config.yaml
model: "segmentation model"
train_examples: 195000
hidden_act: "silu"
optimizer: "soap"
shampoo_beta: 0.99
eps: 1e-08
precondition_frequency: 16
one_sided: false
max_steps: 18000
batch_size: 384
warmup_steps: 360
weight_decay: 0.1
Rows from block 10 of a small segmentation model, named by matrix and row number. Each number is 500 + 25 x the weight over its row's rms, rounded and kept within 0 to 999. All counts start at 0. Numbers have three digits each. After the name is the row's rms in percent of the matrix's.
After each channel's rows are labels from the 100 images, of 14848, where the channel reaches its highest value: "lies over" is the class under the peak. Only what is clearly more common there than usual is listed. The data: analogue clock faces. In brackets: how many of the 100, against the usual share in percent.
# conv: 3x3 conv (model.decb.1.0.conv.weight, 96x192x3x3, each kernel summed), inputs 64-127

conv.13 104:495528553515561476504460506499461521525489501527506545560496468490506471513483581513512552489447483537510523496484484508525521501517483531532518553500521477511497510486508520497510506481503504
lies over: backdrop (79 vs 46.3)

conv.74 108:545504506530509500496492505460535552456506502477474557514512507484503517526517488464493479494530515534504487491503482494484516491527460523506516505510447520506457516459524460489558518516461523
lies over: minute hand (41 vs 1.4); case (39 vs 10.1)

conv.34 096:466474531471530538485512496455547534503510534481472505523480510523460522516519474493460519478525499483504510505514494498464498527489515498513515534494473511529460479514536498442512476504528487
lies over: case (69 vs 10.1)

conv.91 106:504499481532487492476500507525503506538465513504446486504527555543436495495478501476483476555483489478478494488502505505500497486506480486500494503513497522480546470448518486495507475483542529
lies over: face (99 vs 41.2)

conv.71 108:443479522514467514504532529504533532543517504554498504465485459521512488510458490511483506510501508520491453516528507510498490527506494522544486504482507491512458510534525546496484481478494527
lies over: minute hand (59 vs 1.4)

conv.9 098:484473457497505498524506510481506498506476475483529503433498487498479466529477523517505509496494508511503485518536517507510493526468519511497493508498524527495508525483516513483491489489476498
lies over: minute hand (67 vs 1.4)

conv.21 094:483508519504489521490518495454484462482536470481483546497483562495493522527446471507517498485470484542492535514472480495491530485478548502450489489479523494474474513482473558515489495485542471
lies over: backdrop (100 vs 46.3)

conv.32 101:539542508494535495492506470508493490467511491515467535512513472491529467482495477513483506518549484504450474501494447470494477517497501477474481469503488534498476483492474509476496466536508501
lies over: minute hand (63 vs 1.4)

conv.62 105:488463531503507519481542474504538495476509517486482504489483458495493492504500509535496501523508535517457496516517506480529453524506478448496513546529519496496462511478496508484478524511493473
lies over: case (95 vs 10.1)

conv.79 099:500473486478545481496523484475475503505470518496518478519537521507519487471524524479496526511524495517497469537498504518463537503498513479496528504466504515470517480533529516469506476507490476
lies over: face (72 vs 41.2)

conv.50 102:495461492498488502489524473464494533528484511519515493524490532440498457503461530456495500514511527551505477475511522506501504505475483496517483464491474516502491494473504521476510483447456486
lies over: hour hand (47 vs 0.8)

conv.89 094:479458536474495530507517513508480468469510565460505502462471541484555519498502522488454523528467502509526507523513494522492543505490542497560503491504457518497512491511514501479507525509510502
lies over: case (75 vs 10.1)

conv.11 100:497477520470560552492469482416452497535483481475460531564454536496489460478497481491519516554522485515497495500468511524486522490508543475499496477518499434519515536514468463516477506497493534
lies over: minute hand (75 vs 1.4)

conv.35 096:488514530474511488497487518514460532480467509498429508503493515530492503518489410495466472487471466502472512491497496481501485470529548528510523527500465490500504511526470470473510495518503507
lies over: case (62 vs 10.1)

conv.88 108:516509510513489497508463520488480504515490509504501471530492533470469530552535476525499496477504530534528497558468488514497503481551488504553471480499497497484468480504470534488538511484474469
lies over: minute hand (54 vs 1.4)

conv.8 093:536503510474517482481490480531530491464480525493521524515537528526495522469565478455514484533479456505524514536505481527507473497522517505526477501451508492494501488504508450514500454511464532
lies over: minute hand (46 vs 1.4)

conv.30 102:456469495498493515500517481506559494520483480441492523504525484485543518493555463476477501481484523481476488512544513460486465462460498449548536510463455477484486469475512490550465520484511524
lies over: backdrop (98 vs 46.3)

conv.65 104:532515517521483482480508457510516541482578473545469472519536455501552505515527531492530526534494485500490486487498498513477489518510499479492530531481477494478493478493478511535536465492518485
lies over: case (36 vs 10.1)

conv.57 098:541457508516499489506515504459512498526473496534485508480495501510500518538496495535525489515512461548473511474523525515487505491474516503493508531519443523472500537499523490477494495494500541
lies over: minute hand (87 vs 1.4)

conv.15 099:475478502496456495441483510476521491523486511470530480529472477473465509476473504492471488538499483478568504515503498527539507480496482473540481480536515502507559488481509464495481493541489496
lies over: case (26 vs 10.1)

conv.80 093:472507454491535507458492423516496463494494518467507557515475468492490481479544503509504524475557527526471487493510526519498501515499480485510467519485462502504481483488486507510516486462509489
lies over: minute hand (89 vs 1.4)

conv.36 101:461534531537480479463491492477531502508504494477522492501558519505490565511505483489474523476466500502478462517514513490522478504506484491520480478496447524531498474478489465508488505491506505
lies over: backdrop (91 vs 46.3)

conv.19 100:532492528536471543494502477522517498557523457498492454562532477503471458518529477511476508507518515497515546507529499520487495512494523512509497505502496476530493536480525479497512478554504495
lies over: backdrop (86 vs 46.3)

conv.69 102:489490499490527510473497465541528528491531529479480496497515502459509484485489489491473537489507492478516522514504535482439498532572483459526488525493511490501516505505505531560518466534514521
lies over: case (37 vs 10.1)

conv.3 103:498517508478497534481544548527516502470471478506514501457536515520532440545456516488471539483488505493497542507529454492506515525484522495498516497523486494516487484491511524480471462488473509
lies over: hour hand (35 vs 0.8)

conv.25 100:493499476542427496522479530464532475436544510493503449485496527495505475559481505508488523465501480460513466527478499440488505516495535513512486474510496498505415500526522467480505538508493526
lies over: case (27 vs 10.1)

conv.64 095:474493472540520505492528502511492509472440519485449449515485529424478505462494512458530473548487498520486422555518485494495517473461482510490544496522470514523524501445557497522464501471490503
lies over: minute hand (81 vs 1.4)

conv.5 099:481507459471478506509592485470499483529526486522483499513529542447487501493470509468513501478536455505542517506460483513502525514476505544527477510500528504524528501515491538491507505511479491
lies over: minute hand (49 vs 1.4)

conv.16 094:517529516529468478495537470481523500486531530493462510532520486477520462457496486465476483498514494472490496485496482495491527480507500506475481543522512475551484512550529477549517544501503480
lies over: case (64 vs 10.1)

conv.10 095:481504494488517504522559521485487522516514515493452553504481512497491496555497494443490489522498521499497524460486499485509537476500522525480495465513520524516526518482437495489446497510563504
lies over: case (28 vs 10.1)

conv.14 101:503505480513524554466525472499526471515529475493454496529438517486496522523504529509506502526475485511518511488487521506526537501503496479509496480524503474454503504491491539504557477479491457
lies over: case (80 vs 10.1)

conv.81 096:477513459471492514506528490526523487499536561501506495511523526530482546492515484517565520539514484489508452501505471526550481526522483456513483489524502526494526471486495493522479501529504481
lies over: minute hand (71 vs 1.4)

conv.75 100:531500481508507521513523501505508542536505516485461475490460480478505548532475490517494498517507550492493478481516477505515487515513467500520515504516472490511506527478511500525458499546516517
lies over: minute hand (34 vs 1.4)

conv.86 102:510467479503522512512482486495473499460547465520526549553474542516513527491521502514435530481497532505492513518551502498500493491482484509483471553535475492512511510511502492484523533507508473
lies over: case (29 vs 10.1)

conv.0 103:544491539532495479468498476498522503431481501474477498488494520470543508491491500536492554509502518471508508509481499495470437471505488481507519528493507511452509453488481515502460513481525507
lies over: backdrop (93 vs 46.3)

conv.4 102:508497527468476499458463473488444466500537520512485501483494522441503491456484520478422473490500519521528477470518500539513525507510494493489488494478495508472510509501514519491484437475482490
lies over: minute hand (37 vs 1.4); hour hand (26 vs 0.8)

conv.83 097:523488509557545523444508534481502472520482492502481519524507471510501496524480497486527452524440505462519527503534495473526451462551510510497491511540506502494543534494491498497511528506531515
lies over: hour hand (67 vs 0.8)

conv.46 111:496473524512455477486509472533492519510540464517543521498473536523546526486493457495543532467569507512529492505516490512494491527515503512481514453483509455485507522517520535555531484490448517
lies over: minute hand (59 vs 1.4)

conv.73 102:498467523518437466494490475505509456471535477500484519504512539506493539536465463514467508494473501494512510473505508512468556539497485512509505503524500512509502475521475532506537463468512505
lies over: backdrop (100 vs 46.3)

conv.78 095:478494497539505515471546527459527508517496482519516502468523562511512486458501525489496510516514528498511507505523487480485507496513483470532475550440491495490507508518539506480538499500527517
lies over: case (74 vs 10.1)

conv.76 098:489474516546498475505532511530460506451485533534469481516477519470514487496463501518488545464499468512473480498477490569480483522517518513523527495541447511518524478508499496499445457516518466
lies over: backdrop (98 vs 46.3)

conv.51 100:551486496474524495517521467467484476514456509489509495547498486515567507503482480505513517513462474538509476507489489521518472495465498467508477476531467511503524478492516461493481488518560519
lies over: face (71 vs 41.2)

conv.7 101:510489523498515507467549496461563507504439495441483487473467479458507457513546440457514544517499536501495488523514521517493523483510444504499521510514491461531494504511496492511495475514546492
lies over: minute hand (33 vs 1.4)

conv.67 092:466504530490513516496519524531505540440566523466443492505490516444491495493504501510527493505483526488489470538518512512498497488498490460487489523497471504445476499515488485524471544508495493
lies over: backdrop (94 vs 46.3)

conv.66 098:496504478519519469501517554481500519474472500498485455500508494500509548493518507486497472528461527514536491514482507508511488506507491506518491502526464508496497508492497478474513479501468516
lies over: minute hand (47 vs 1.4); hour hand (29 vs 0.8)

conv.87 093:496479514483477531484478494516522509520500513450503475545464494485482464523517519490560490507507438492480510481500488501511449507501505501509537479499508492496525488484490518471466529541515511
lies over: face (98 vs 41.2)

conv.84 105:493524514518483522493496464488500512477521480498569439526518507524493530498495514480495510494508490483485505487500512490481500479522458504474481462472500490462522479510519522482502507493516534
lies over: backdrop (73 vs 46.3); case (27 vs 10.1)

conv.47 103:459519504462440539537488472473504541501516490482527490524490495538499472542546488504519498474436486529505546488433486485468502452462498477492484537456503523484529493518508508504534465529514453
lies over: hour hand (67 vs 0.8)